Rows from block 2 of a small autoregressive pixel model, named by matrix and row number. Rows with one number belong to one neuron. Each number is 500 + 25 x the weight over its row's rms, rounded and kept within 0 to 999. All counts start at 0. Numbers have three digits each.
After each neuron's rows are labels from the 100 images, of 14976, where the neuron reaches its highest value: "strongest on" is what is common among them. Only what is clearly more common there than usual is listed. The data: simulated grey scan slices of phantoms with and without marks.
# fc1: MLP up (model.blocks.2.mlp.fc1.weight, 1024x256), inputs 86-171
# fc2: MLP down (model.blocks.2.mlp.fc2.weight, 256x1024, transposed), outputs 86-171

fc1.515:462452471429546463519499491467477533517500510523543491493453518528493483452492472463515528531512512514471497512514523517550505509529471525522501491516516535520536531537506512470508501485529513447464510503514528479498501533507477500489486539480512541556468472
fc2.515:482499482494562545506532496505479507514500494465526496470486490537483540460518523518492494485519569508505524472446487514521497506484497467542505539511457473485504490482467525503521501512506481518490497553471487521498482466490540493537496433509500491475535483
strongest on: head

fc1.318:512466515489504464518510456471531463508517522481490517511501499480454506474516467518535525460488493491519506499458524476503519487495500486517449459469482496467488504498482492485470471519459510509503511485484478506486490516444504537483507480503483484522469463
fc2.318:479488508583522502543509483461508501530559494512486479501502498465539478480494481474511478518527484484495490534502453514492496467488478503558498475512515479523529479510532539490463519445459476476506454556478482505494470518485500501464514512489482528491532521
strongest on: chest

fc1.394:524540488451504510493511480506485494481489525510497507486458494488475544494501520488464501521505494479522522535491505443511517492510467506527463494485493519480494506507463475519510512492514450490484489491484493481505565525541486449488490457488527454472477478
fc2.394:504462496502525506537513537504517480517501497452504521480522497544472511497459511528540474462474550539539489497495511499465475467491505512502509476460505493510521546548498521529481486475530508534500489507509509492487469529493480486509485474478427525500478534
strongest on: side: right half; bright spot

fc1.261:511433521510478511471502509510498471484486548517485500529536516495508478530459512527482453527488483511511501524526485527513502509482484477483537526505530523582507514509509509514484495546470521449486527503513474499463575508493549519480508573548509494499500463
fc2.261:517479501469473476497508502488544517469534503485488527484498491519471522527519526532546501481488474470453499497489508509531494483500501495550496516508468519506486472484503481511526507507496508505434483478505543492524526509528508487507512483538517510418547503
strongest on: streaks; noisy

fc1.414:502495500503534512462462471447508474452528499485504491475552497499464446443521488471486508513512477516507516527462499510475511467522479529506497522492453477509519509479528504460529502500501517469499463466535532515474488497518516541498486481508517519520494512
fc2.414:498528492533519531566529520517555491522522481481487499536501508527468522530502524519507527484504498516466458497477481499486453502456515509534455495540538527500476521504503522466492489508488522486496547503475489508530487479526483463514478524495526536504526480
strongest on: crack in bone

fc1.115:525497480458484542477520500484526501492569495493438548482481503537546531518457497508551500521506480527504465507494521536544495528479509485541538492469492532491513517549507513484486504481530509510518510503517502530484506508527524517489493482496502509515532489
fc2.115:474501508511515513500515504529514504495526474477492512449520462527513511470478479512474497523511513491518477504501442471493497473495483482492489472529469486509503537506514492537488495467498513476502544463518513499470499514473478484493487506445541522494545539
strongest on: low contrast; chest

fc1.177:508487498442482526472503496558464520510504516536506497466509497528497515499494436481486513526514490521518486516478506515527514472525498477536491462467480536490492446479465505488468483566530502492450505473517486513498489530497506483462517482485467489509483519
fc2.177:489483500505480512457462515495468499499468529477495465492536510470560532489517518504498520470532482546510489469487480471472530501490518516505523500497543479526486536513530506478503489462466473477488519507468503494521537495485530475486436504484507509490517519
strongest on: belly

fc1.350:504478507469453483495548522522510480483545498507519476508513500546572487496478486496556477436506475506503508517488504526552493489481483466518547463484486512529489464519488517485522455476474505518479518498498522531487524463539532500524514493481484497523510526
fc2.350:515454523494508517498465496490489501478569482432525493450508520483505477504487481543534503509530500502500455500513499471497470479483494518529477482525462478505493496545491482493482524520506530492431524507506463449465496480492517481488520506533504489506521481
strongest on: streaks; chest

fc1.402:500546506473517553506472488495481470473521507450502523518516474492477482487462481465501513495502548510523471499499509506472490449469533468514480489488484496522511489477518491499446515516547449496527530527483511536524538497475519470483532499470506508508544514
fc2.402:505451514533487508509489499498546473485534475519466479528518471486480530514478527512448472488511463503527502463485501497468512476473516463464450509457504487561526510469559474467527440511451482471526502475497454515473532493541527462492477518485487482502534508
strongest on: belly

fc1.23:507474480516506470496513494514492492505511487475498536494538510446490491476450495483500502512505526445494509462463518498495467493516446498484473462488460507459493555485513511470507525519511515531512471497545488516454502514503461480510497483488517514482499522
fc2.23:467527492505439526497521519485494550543453542496478489468536489526505503519534498494509466566516487503477475496535517519525530511460539545479489541517481467511490511498500508527505492489505471481465474519497526527501491531500499500541492527526493512493494500
strongest on: chest; low contrast

fc1.517:480518518495499514483494470500470449462486491496449460541481487499462503484524508491516495515505533548506500524527516490501536467512550494522517516486516500504486532508511524493502509520515493469528510499509503488509513497528458503544500428490477516448478526
fc2.517:476481506512462493504465511503503496533526513530503514509495544515496511517499513499508530457491524478501511462542483510477494506465513451531513506471433483503523467487518537486465485460496522508500501525484502502518500501501492519495506500471500502472506481
strongest on: head

fc1.569:530493481534477521519480555496550534515530447517464491492486521530516468552504511558509492515445523513511484494491519485486541534483501453499469524455505518478525489527480527489478544513503510457526510504513488527500494520480443468503513522456516466473502470
fc2.569:510480502472535496531543501490539560499470505508491508483521551495497474491483486485534492476470470560492502507496531527488509492460490506495466503481490500484512479494491490460504555475508483483489509515479497452452505521488506516535547485468505476511513456
strongest on: streaks; noisy

fc1.245:511524480498515466490473494484491454499453507510519472469521520464462529508543537463501532499491543497484480463493517524512462513481529503462517539427530496523467519544469468527513507521531484545455490510512489494517533542481523506500525498496465497521537458
fc2.245:468502538493506501494512523459474522512483520502508528478508506531539529492502542487480513512511502521475501504485526484497504476555480481527532452498443528480506479492558521497504484511526538530474485498524530467465490452540496528477478474513537511460466486
strongest on: belly

fc1.237:475521451500478451506532509433498472485491516509503532501518489483516538496520504535529491531533482492553507481527551494539495479488498461496495491507461482484502540499503491502494504457536519470547507498504531463485479501473535484513521475523435512514489467
fc2.237:516521447450509530518476505541545493503540512520494503516490464504474514453521454492480501537511493480475549515479477506507534459494499524517524454483483451493485473489501516508479469507502480496484501458494512510499564498537477478490505537486480512508487531
strongest on: chest

fc1.67:480475485493535507531459479492508521497534483491483515490501483496497495461480501525499484494515483520492520489535525480520540555456468496537475510528510538513502530521531489479498512537473484429480539473560487485482500514497519482532474464523500495532498478
fc2.67:454499491487493445494495476503525505469476554513496503550556497510493485484476506504543456451500527517521525534499539471527539541488518507487551543546476505457526492528505465515459528506508495519493488502490501510480507535457443499512499535444523483506497499
strongest on: limb

fc1.736:495471517471510503509522468493495556522482519516530508481532491534477466457487501554511530518503515499541545497443527499479493508514500446444462545455465515515497500475537530501465512506507523484503483473552470513479531514511509516483465523515466488476507503
fc2.736:548478522489494545550504465515481511533514508514510491509528538549565473531510480468502519521551544468491470526497490566488467493478488519488495536497481466483490484513484528532495511431501495510455513491479496470472472501479502475488523458506486483524492483
strongest on: limb

fc1.528:531473528523489481514512527548475484483522469463497507484502511465500531518499541506499541454507481497511480477500486535517509547519464550462506519526506470488501478441492498514498550499470530497490469514467532489528512467518531510443488506488496499467550519
fc2.528:496518530501530509477475514490489483463528473524482462496472539484479468520520488499488480484541537526476485467471524534466475517469474494477525518516481517460479486468448496510472516508519556525487496510523535484561517450497517487457488511472507509517550545
strongest on: chest

fc1.738:492516512499529495481459484554480480516517557500485503548480519495518477476520493489513490475510516500492478538460515503538507466534511497492486480493526482497495483484525483512501520507473494512497497482483482499512520507460458533518500505505500500502489516
fc2.738:523439500506525478503490479495527540467553527516505522483503497516517494496522521484488484490508454494508503472517476498481531521509431480542550470534493504494514505506511463470483487482514540525515464525497474499453534520474522543484456494511486505462525472
strongest on: chest

fc1.5:531505491493488525497530537504480460509553443542579502508522525504495490494524496477507484497485471514491447471499514509476501521532449530536504467478536510519485451527521482479473545498536525516494500476540435531523464501528488504531462510463467526482524511
fc2.5:468481493508498520460548469522520485520471506443509508495520465477492504500493523499530502464481492540508423519495481497489479517547514525503485470503547503522532505479512540493526491507471451487514506480527484468515497509482496488503468502478496563506483491
strongest on: limb

fc1.289:494509495525491493507507491500418502500512546541518496532480461523509549470502529510508498504485535528496510472459475538518484489530468487538493449491505505496502504483543492479449504477529518505499497480511460528481489490500497500513508482542516487485484543
fc2.289:497509489502480510505527491522492481492474474499518532481495496544568536415483505472554516500501516489490519457521540480518474538473507505522500476517495543518484462474487492465484508518503481453510491527464504488520504519481470516489480489503536546500544479
strongest on: chest

fc1.21:539522527474523489496503501451432528498437499481490463492507445489517514528514536472551505492527471513503486535509514471486540479529507515464462500530474469511498513531493455533497518491518533481465499512528481477502505495525509522528520524482515523534533513
fc2.21:525479461469511545490463489458442487487445501523500543487512492547537494470497515470482504487510513488497462479533514501515537524538484472491516481506509499508504493540487505534548461500502480512495462474499511432538537492497513523452514475549498524474505494
strongest on: low contrast; head

fc1.468:485548530508493459530493518503521486531504531527534484538532445535540510511476441505522511535531534503452498490488457544487489498509552506497509460503544492474495553494549522489526429535502526477465502488478518475503526457493485521504510490550495482497498507
fc2.468:446479505474513518501544493501513514491483505466503467523522537488511529521494543485499500546558507514426529515501513464485469484513499490500517478497513530501498543449512463467488518515509505491525504487521511495491505521516449498470485492512466484518513558
strongest on: head

fc1.532:479509524490492552534527526491494535540555489523518551486515490466504484520510516491523487492542480530532486501458477491481500555445506528518479453504491496516509470496503476488503486489542487509467500512467507485520541512496474465529503488477521443488511497
fc2.532:495488499536507489483520532489476501450502489493520495472532477523487516551503503512502519515497464486536478518531494511547463495509528510515524550494489474491477489510485468533500503491501502500507456474527473504515502478481481498544520485500466518497494509
strongest on: side: right half; belly; bright spot

fc1.440:480487513486503500427469512535450494481489469496487495525518508527497510464523537500533517535472475513549539503506532474510483493563550475421487505488489519460494508500501494496525533482522463492493500445532526513525527467486523498468508508519550516488506530
fc2.440:519511494501497459486495494506454488502516478467538487478515501521526533519507523535483538503477444478517496480486485503515500520541467483525492500514484472564492533515490482532482483473517483477489498518473520502528523473483486482523468506459487530542467458
strongest on: belly

fc1.101:550544498505462509492476519515481475501491504501494488468481486489504512474413502526510524492510482483510511506499496474493497494482518505504543534481522506481551516452545430501478500472483513454489549509539481520495535485525508501508478482521461490455510496
fc2.101:475489530523524483490486470470496488501500447462486527485509534458501492478497505499484487527500512468496477523510508471494523508516474543491510508488505503528545485499543453522510507495518516493506501505528522482493503530495451495493470497484468478494497488
strongest on: bright spot; several spots

fc1.689:492492518508485503466520526493509469466496476510564504470482510530493521464474522483492500506533516510544505481461484512545519458505478515508526474505489519436511494492495501510479523483500481507530509483466497475499511522513453498482490452547452481522466502
fc2.689:497474520495536495487528489509497536468493506504545483474561484493505486485507484474513497518496537529501524490527448470506484433506466469529481505496490449510466498474526495447527502531432529460509462508460472520466489529517497495530505504475522505482534501
strongest on: side: left half; chest; dark spot

fc1.339:520505476478535485479489450489519477446469504505461485472443494483502511553525497480508470506488452547510500510515507468517498479528489510462516468488477501516497508553458482482500486500461496446484492521503522492472474545460501485492526514528500498484475496
fc2.339:508462455508550539533473487522503503517529510480494498469485500525481503524498500470486472510535472513453487490504479505485503500467513544475550531488547528503477579498500486514484518473509505459494461498495508487520466512550493521467513481532518521546491503
strongest on: belly

fc1.653:500522482506495449487527501510477461484532518462489522476494483517518508492517516554498509446507489511517533495512501519478521522503505433499528501508485492488525523506529490500559522476516536498520556562533520484525499518539474478525539510467499465482520475
fc2.653:510516496525479446484509528469515490464523524508535526466506525490482495504479502480495478479496514449480518463500515499515505467482510490496508448566478494474501515466485485489484488508551526530528511492482495481505485541543466504548514461537507519529522464
strongest on: belly; low contrast

fc1.301:507468496523462479510503470532547526474517470472540502523484519478465519491481462508501542476500541486521477497480559519517539494467481490532464531491529481508484509459493480549454482482513474502496504529485513476497536479520473525533517496533480538450529540
fc2.301:506499500511468451491472531494488511490494508518535463489501495542506460504495486470487502497464491474460520486476470499512526507483515488515515503472499490523539535509448483504480510515490505464489489485506560517546483511509448481487479468490494475511500504
strongest on: low contrast; belly

fc1.369:516540504514530478483523490472512447532460515507479515456541462459514489496483497505479485491501494480496531486482516497496561525450478486497495486508481520529492515508495502539475469470521486494504546532520505551541519488508493495497475477493484507487521484
fc2.369:514474506516507457461471470471499469523474534474491446513474511466526506486528474457454489523501553504521498493484485501530495487466524536512488521474534493507466521471509490517515468510462499503481495519509497521495517477507471481477478498507462470480489486
strongest on: dark spot; head

fc1.262:529499489505444490489434451512449473461459463503506493481456482479478487442458467546515495523495459473474523507482505465493478488538470494486525485461496489465506490495508433474505487447516467480482537501515493497500494484519494494499490473479465495479460469
fc2.262:543478515511536455496488516506492532511483486486475567494531523490456484498500495515492553551510520485472466503449536500548450492495494496523476516510470498526502485496482510540506518471511527447479510517499496495569507519492508520450477553518511515519519525
strongest on: several spots

fc1.364:515490494509488520541494497482482470490535496541497503516533486500516486520526491502506548510471506519481486507487460474520499508473483514505524505523489511479450502493492492502500502505481471497485505451457542475489477462475500497508504505548514488472511473
fc2.364:509514487537502488505498471489509518488508552466539484503496462489481519451437481469530449472473463504541497528480519495527502473480488533534531507481516482519503527495523528472527512488453543518523508459478470498544497529531486516483493508449517493547471487
strongest on: head

fc1.58:517522489518473480503492522521493506481500536489494468520476486521504463465498513503518470525517482526478537503472497528532524532538455530498524534489477550479526506515487448525525505483490483492455496513514518509532541468523487486548455482502497488502529467
fc2.58:452488483502492496462533521522500478504539507522513473481500488500551481496502512506526485504535539449506494484535488481497481491514523510503499489536490505496497463486472503543533489537502515541480493485521512515479478460543540494477516478508560455524502466
strongest on: belly

fc1.302:514513476523525535547491467528490514494524526487544463514529540480489491497539508468497521520484483502508515495456543511484525516453458478521517537500458502501496471517483492479495528500523511482532512514451488503520518504540519499514522479503503509454504487
fc2.302:530468483438533493511521511465550475454495516511503507467521506462488465497458489493490545537485489452439479507506469509508515518557525538494469486542479529503508482523496518497514555504516511495514515553463472534528498516502530512497508528528498463527520530
strongest on: streaks

fc1.322:490488520500490534499509510507503520480515454531533492494485521513497493532520438466554468489473530505497502529509486506459437482500468535474488471510563503518527523509527504484544481468471531472518526526546484522509506513471519486481480526491430498505489512
fc2.322:448490465531535496499524460472469492513496461480519565515515512484437502473527476528500529514536496479494540488497485502534538518525512523522494514489552497504522487497505481486531463536503494486475468499521502453524504488501452521502515521501512447500510491
strongest on: side: right half; head; several spots; finding: bright spot

fc1.686:525480502458508487510491535475524520492535489472488495523513529483535496512534499548491485513504479479498481465520455559495522533527490487479494536498477526472511504490502524501483505526544517526488498481492465466507498512467459540493487486508496498511443486
fc2.686:500507499502465457502527500471494513477532498503496493516535492526511534526459488479449506526472536496480519484500456540520449512487460505509510484521477502498464510484480497501487510512474522531529470499490495482492498523536474501507515481457518497501489495
strongest on: belly

fc1.670:505516492501463510522424514481476468526519513491499459478489507481472509506531465495506473506514508517511480527519477498525484527442471484541511502472473524457493478486495486504487518515535501515482492496490484543518498517499483499510461525456479515511487525
fc2.670:500489492487463498498495508475504449489469506455513465477510482484526509482502520518528509499594488518491479504511516523481546492496530539505455505492542523485509506494474503519521460475512528457507465508484481522515497512498492474556487514520472522466497494
strongest on: low contrast; head

fc1.655:509517487585509484489518488515523465486502476477495478514457499476555502478488550473555532490536463538511467513486542504533509530489469565432483493527491511513536479528461494504524525493500499480496488487481511485481501452502486544482498520493480519466547464
fc2.655:513465544507509444514494516486504482488548498547481508479534461531497548482529535524493512526517501500526470528477548497461486494549514512449505492500504501482520512519489484480461477486511533496531469507501508470473500530508519527459507493438478506453493527
strongest on: limb

fc1.240:504523481488519558513543457491522465480513452528444504514496504454525470469526488474552505489513512508499538507478532498529490483495504502480504521470485453527435455497501498510446528501509503512467485489507552484487480485494507526515477480481504499474480528
fc2.240:531489505453500502516477510503476497508507497505495533494501503551518514516526485518528480516451460494462489521545492494470503513487498501509503533532541484480518492486553459504516502521519506491495493497493505486526480490469460468476487493505532510515501543
strongest on: low contrast; limb

fc1.471:506486505460519552508511514520513504524492532514514509533532507514515503474509516519480555486526518492492490501467480495511486498525484480491494442476509542503504479537495450512557491537504519500499518530506484474502541525465525508526514547489478499505476489
fc2.471:483516504452498532504534516504487479565472509488491467474529487494524480525481494482458496511489523536520495458498507501520472555483532499447525523480502483509490544491475544508547487481497499468500472503462495505529493514482510450481526502522503509475525529
strongest on: belly